Weights of a small encoder-decoder audio transcriber: encoder depths [2, 3, 3].
Rows from block 5 of the audio encoder of a small encoder-decoder audio transcriber, named by matrix and row number. Rows with one number belong to one channel. Each number is 128 + 24 x the weight over its row's rms, rounded and kept within 0 to 255. All counts start at 0. Numbers have three digits each. After the name is the row's rms in percent of the matrix's.
Before each channel's rows are labels from the 100 clips, of 14976, where the channel reaches its highest value: "peak on" is the class under the peak; "responds to" is what is common among them. Only what is clearly more common there than usual is listed. The data: short made-up English sentences, spoken by a formant synthesiser in many voices.
# convs1: first pointwise conv (encoder.blocks.5.convs.1.weight, 144x112x1), inputs 0-111
# convs3: second pointwise conv (encoder.blocks.5.convs.3.weight, 144x144x1, transposed), outputs 0-143

peak on: /ɹ/
responds to: "every"; /v/; /ɛ/; /i/
convs1.116 099:103131120117113141080132130129116145124153112142143167119148148122093121208174159106109125115101149159169114150150165135117106130131149151127143136099146115085129120163134153127145121108130154109115134115145127109139147069117153147121111174120108120123130153154130127158111096102092178104168176117102132146123173113133147115120156108072
convs3.116 105:130050116168135157109155158131150167129132133116143114145125118148115142136150104155153106115122119142135120111165104134137100125121115169145122141134128149141111157129118134141146159134150118131148115132116141160132165116125159094116118148108169133116057126169140149131086133125075122083155120092153104133125143136170133100111124112120072113146170102116111072124116162136165133133063158117113119097162111120118134151098071126117157

peak on: /ɹ/
responds to: sentence kind: statement; /s/; /ɝ/; "near"
convs1.76 093:129107115158127180158137132117160118103149123130071121078130169117121094159144071124089089109121096097091096107104086160133169079090146165121105126129125121064132127102123154126150137142131108111105105141124123124095140085169135096116110116123113157123117118139135133136113122134135126155126134129110100121150137089156119083140105135128
convs3.76 097:117102140103155077152123121166157118144166123144112115114125198140153154138132140148136137113143109082145151116157112105156117127105111138114097148137100127116092101162131144133161147078181122131128086130136110109144143125161154122081114150102155136139170145144120158146128101146100137132154148100101120140097184149136133149153166099144108113169118107167135163087140126139164120178118097096139133109145159094157136147130104138124097

peak on: /ɝ/
responds to: /ɝ/; /aʊ/; "our"; /f/
convs1.125 112:119135122125142108127126169131132146109139107128150147151155134132127145168095103102128140132136119166177167085140110152148149161130131146129111117109134092104140132181127134147155117106130149130127120143112118073129152156103120158079145158104115101138149115115102095117123066134128128142141125120129146117137101093129124086189199074098
convs3.125 108:128116107158140131144151154127137111134105149138102127162130137128131175112106143093156106142153091146112160140133117121146129130152110146129175106109117126107207140157155166103115204141118115115114116106142115126141137125119145126123150116129138155107131124108136121129177113131134137145161137097107144137117126140105124116147085091114119144117020150114114126124089189178122128140141115107141178125117140106141136105151173111098110

peak on: /ɝ/; /ɹ/
responds to: /p/; /tʃ/; /k/; "picture"
convs1.130 099:086145129118125161120090116070149120160124177151170115163125108113170187108117160144179145160138144108123101107112142154114173115138145098126129142112131119111106128159119131145119155153174095114152134118123117147101077131141139112138116131147128098132113106121141134151153120126183127147133122099108154120142176130126087127111100082098
convs3.130 091:126120112120120152155118088150137122103103164105135120093130146095117123103138081148101131125134143131140123057151128150135175140154150098126118153118135096123128152131126102116129124171159143149126119095084170073144163195165091126114127097124165125140108100176110142187111141106129126106120106116146126101176118119157150128132128127114132145096119142162140146116108121138120162111126145106138168135190112144126106163166104132115161

peak on: /z/
responds to: /z/; sentence kind: question; "where"; "is"
convs1.110 107:097112124151152161119141078117147113122123182155138132107137134188140122087132095124129158109151135117111119130150135142148161158128162121110103136110102189127136111123150139116136157137121105104108114143197127163121096083102117139129138135092161142121089175097091143130139113076153123128132138136093125143103150099118135117128142072147
convs3.110 104:156153132142122126163139161133100110140127172151129107163147136123139161138110208154102108138158147121112099127123156112164132084138144145158142149136092053138128116086132148103138124129120116109135108120108133109130104105142122143172124098145144126167118138113119123089141094097167093090141143083140079164133124155151162090122169127102141139141107134108102178120142126127168100118091115153124154151135141136102166116119122128153103

peak on: /ɝ/
responds to: /ɝ/; /aʊ/; "our"
convs1.97 102:123122150110078133077143209112134169124127098142114150118107142102115141134127122126124104155074138140084164123107123131110095137134122180104137116135129065078119123136148111116147087146128144129116080111153138123115150138101127149122133173141130123097105131116156116113170081104144160161119127138157131133129147114137134130171165143136
convs3.97 095:151153127153116091139162149120098136133084144126162162118131158117124151106107153108127107140118160122127124099132168153128141120096142132117104156110129149096146140170144133156125112149141173127124177138121134117133154103139089106116154186109098142164133137142141120144101137188105134078133123124115139150109163155131154138180107069110142195138105105136138117111073178133134155118161139155145146114146126082145122091128153135112115

peak on: /ɹ/
responds to: /ɔ/; "door"
convs1.115 095:157155129108113106149100155135121074107156125138149146141166107102137125128162161137118086148120121137084090115117149129146150142056121152123122063135168142166128120143163115120144169123139112108136155112118114113097137142133144131176103105140109130123139134134132148141141117139125147142087130152137128160115161128148085106118130095046
convs3.115 093:136145170135125095133121133150107095154115108099135103092117154116135131115145113105134125100149079157139165161134142127154101156122130131142135125177121147134124092145161134155147089080097095110101132117116116114139148104125155147130145120117162098123184106107115076127094148142105157118133132121120124149160072090153084117143148144141127139161139138152119126119200154112162115113138162105176116104083133148151147158148084166121131

peak on: /k/; /ʊ/
responds to: /k/; /ɑ/; /g/; /ʊ/
convs1.17 094:124133176109135168137123124093103091134119134135133134099152116101137141116136096135129154170120145138119159118147140149141104143143110097158146122119126083137030169152145138119136133068171150132095105097118127148128104149137159101184148114090144122146110164134119114121126096137144090126152132134155149113128096099096136135099113101143
convs3.17 099:171106101125150145125140138049150121105119130167108118125093102124138140129108095128121140122141100097129093113164115142152125139119114140133183109091163111109145135126147157098133114059140103122107116111122082142130091123159122122116116122146135133109150128103142156153141128111131146135103097126104113168113142185100111089098163101145115111127143101096104160134140099083120074101115135110131196160127099128159107162119114140122133

peak on: /ɹ/; /v/
responds to: /i/; /ɹ/; "every"; /v/
convs1.47 106:136099124136146157087157107140112135143144091125171074141148078094115136176124125112139163147110120123139105103118144113138116106153117143140157155106132153145120102123145112114117079158129134146152144125082110097135136157094165089104147138161122189148117151110175143121126094120103141139211159113140136119146137129126122159142129120111
convs3.47 104:173136150130128105091118121139164113184115100126093110167098114137136145135145121156151113121103148098129135150105164144129097142136149096104122139119130119162150116106148104168145077169118103146133160134090143125129119173153099131171132118120138150100119142107181113151129140147125148156112137113072134134139122111122126167107193108089125100132141165129113118129135105127092136068198129155107100100143119126129107101120115125119171

peak on: /i/
responds to: "every"; /v/; /ɛ/; /i/
convs1.51 077:105148144110162142145114124141149101095105135161139115134142168147137131112147079139136160122136145152144126146134161194127134106118112114149119098100110141126136089151104113104139146151088137124096150162102133057126129099173148139123128053143140102125145129163123129112076082125104140123126125117152164107135111169108152136151093143124
convs3.51 079:090092124141098180122142077093130178178136134158134151113141115152111129100134135120139125159120147121150106080124180148181103106133110101157140169149098121118124109054108108123123141127142127094147117148133141113148104101113101173166169152104137175089131094146136095111141154133123151157111117127129130149148137119137122114121127060139122137120197134125137140143106132121102162131140142129120111097149143131128111122134158133102128

peak on: /ɝ/
responds to: /ɝ/; "her"; /aʊ/; "our"
convs1.139 090:171113144131113093131091093115129175156129126155077117147153117111163129150134145106133072145132178073121129139146125129133133153112183111137113167098145124163106106154138144138123127148154108113134169150129145121118141144124131136169146133140093100140130105171119120169156092180160114111157138177146125127132146117148152108119170143117
convs3.139 096:162118177097099143102101113145142133120133146077176112114137138139141101122125127147110150126168156130104135138134087116137088136106132120164094144144114149149135128147167148147121112125091095152136130115123122119149192142104162147113117120123134128121152117104093149110147100116162101131118078149162142151119091129106181161136180178084138135109122103088120129134118131116172097113146106124153162122165140096145143140102124193135126

peak on: /ɝ/; /t/
responds to: /ɝ/; /ɑ/; "doctor"; "under"
convs1.122 106:083142125130131122152167109110113129115135120139113106165071097099137157159143137154147149159124126140125099143074101116110110162138120118149127137129141132109116169126158135113094118191117119100142130097159122155136124109129098134124150156131158115136124097120105115121116163133129100151100073110111137125168124153125119150145081111036
convs3.122 099:155123162130130128162157106112114125125144150109147083086104110137149161096116123125086089152182124126118144176133111069142138145108137126127138144111138079130144112089120107098126173101128134085131146058118115125121160103168140093094106151137104141139106099115143123143149122110133137140156121124136124111120123115146162122142150094091160156138100146139117119119061119146126130142113123118153210139136153149101127159152126095137116

peak on: /ɹ/; /w/
responds to: /ɝ/; /aʊ/; "our"; "her"
convs1.111 106:137100138142145135143143086155116150103152089153148158111150166157136175098161159137132126157152128102155143124131116115111162123106106097126139103111136094179114128151145122067161132156100131099170124100108127103158124115149124138178132128135125166130176149123101143132099144131122114151154111115122153126133110163113195123080153108120
convs3.111 100:116119106121081128092107145147128131121129097116062132124116101161118091121161131163176142162110113111143175139143128173134153137130112136115167076163107120112145139152136133120137118159125119109120157181112154150118124108103172122126107124119132113128135140153129156140165123154109123090128103143121093093120102168136131089053096163160118135150157140108130175136140164112088106109124115157111117125125080124109140115124080142143106

peak on: /k/; /eɪ/
responds to: "cold"
convs1.18 084:116169098172135135123166158129169147154118149123126144134156119094162158163111125148100144102122153139151194120171099111122125149121143140089121164155165119156123159153131113118172161076124100158103153128142118137142092108132139141144120112120164125154092146095109110106077156143115100121120139069129108124140125136158133105130123151140
convs3.18 083:094142120157116113138101130126146127086128167125150088120130138153116106170116162155158131090098145143113099107077108115148111146160108134127171164143087132154126121111115118107158135123133175090160122178129113108149130158143096135091111114119131138151184134149110155111115141119123171130126120075135142144135118156070132129147178149117146153132119094147138124158117162122180151160131169111103118145139096071126102121115145114120138

peak on: /i/
responds to: /i/; /v/; /ɛ/; "every"
convs1.93 106:131127136174120129099137056118158100131141106126139084100116092141102133093155097112134096143118123138148124125146150098125120140140129128153151140132139160154118141115141169188111149164157126102080139134050135111114114093149144114154137099153143106118117105144083104131158126145099067099147133150121130118158121148148132127107112114150
convs3.93 100:147138113148126112124159153096090135105149164114133130164116118081121092140117103098163096092089101198138168139098088119105114095116135139132104078121121133136154151153100089177139119146120120154140150124167144081125093116105119098122145121152134143121165124098113108107126174124098118145133099133154132143125104102146117116140150135094111107113177150111105100162118126137116120155149094122107165119110102114142121128142057145125147

peak on: /ɹ/; /v/
responds to: /ɛ/; /i/; /v/; "every"
convs1.81 102:125119067106110129150141137126131146106168128118115123089082130118063076121151130106109151096124120148108131137117138098123150108139119123132112120104114175116146141132083100096161140135165145133138179137132119083128174072104118143130147114108147145126105080096160156166159116123118126104137158144148110142114130111105133091161144123096
convs3.81 101:160110115112149134092105112123135138130072118119140086115110118149141124127106113114107127154129145142136127136136166146145168124116107154102177135151132106125094132122096140150148124171167104121103134140113141145111104069137174083142149081134124151092085149157113126104130040127181119129125123153161117161161127122154128107115078149095144104097142120123131105155144119066130128154133141113113115102113091148150107147121151108115132

peak on: /ɝ/
responds to: /ɝ/; /d/; /aʊ/; "our"
convs1.89 095:130100143118135127115138139118127145127134174105129157131099106111153118178124141129094068139117115078093102121145118145115163139140149080157137072146121120106139193147132141127118142153147145122109125134144140103152175142097130132087159123135135094138101120137128146147101132209133073106157098159110138126132137153126139105135145137093
convs3.89 097:125155142109128106176109169117103157127174147139121120137124074121104139113130154078131101131082170123137151127114120147130142101094122121128155090137111143143140151196139089142106152141097132155114099176128116138127128120099117153106119142133116110101132117147150116153143089150140140116069150125091121112156127154188165145124124144134138149150170121119120116129085105143117122161149108130132138096115112154156135097190103091112171

peak on: /ɝ/
responds to: "our"; /aʊ/; /ɝ/
convs1.87 099:091137113149121140153111143089108173119161122151118151094152089128114132121150136117150085134132130112136129130136135128162125145116128129131109134144133085111142148106122141139137114133166159153117110120142132102142123112188116128189096105084116090112140124140098175103131087142133174146082105107141149157110116136104131065131136056108
convs3.87 093:098123160098107168120137118119131098062124135089129142151092106153157135145121119125139133144160107094164099120101115137128083108093140124109123155109155120138176121122134127168157091107136081194104123144128137125118169117121138157125125152130141108175149141150125116125085122130162107086097117128103135110148067155082129158150127138151160134134171139158124148115159101123144110121129096147151123109140077144129144171136117112102150

peak on: /ɑ/; /k/
responds to: /ɑ/; /b/; /j/; "beyond"
convs1.118 098:158126115192137174143126102088113181159154127136145132119109115101115075118095121119134142127144131133125146140112089110155104148146131135161115167159147105099107148122136148138154156089161123132161128140114086135122161139134183131091091130106114147093132160136151129122154150089089128163126117146106153163127122118132079152145158157135
convs3.118 093:161121163094132129102158147148122087144086133108142123105120107109105132136130150152150168145095142117129107165136120180134136124129145107142106156137180118173157122113095160114119126106139123080100103122123151125139137085153161113123093139105164086157143120134145101150134068136157146145129086108152123139156106176096116107136112141160118122131114123154118152147124153089110164138136136157117108161069168139114095142148115119092084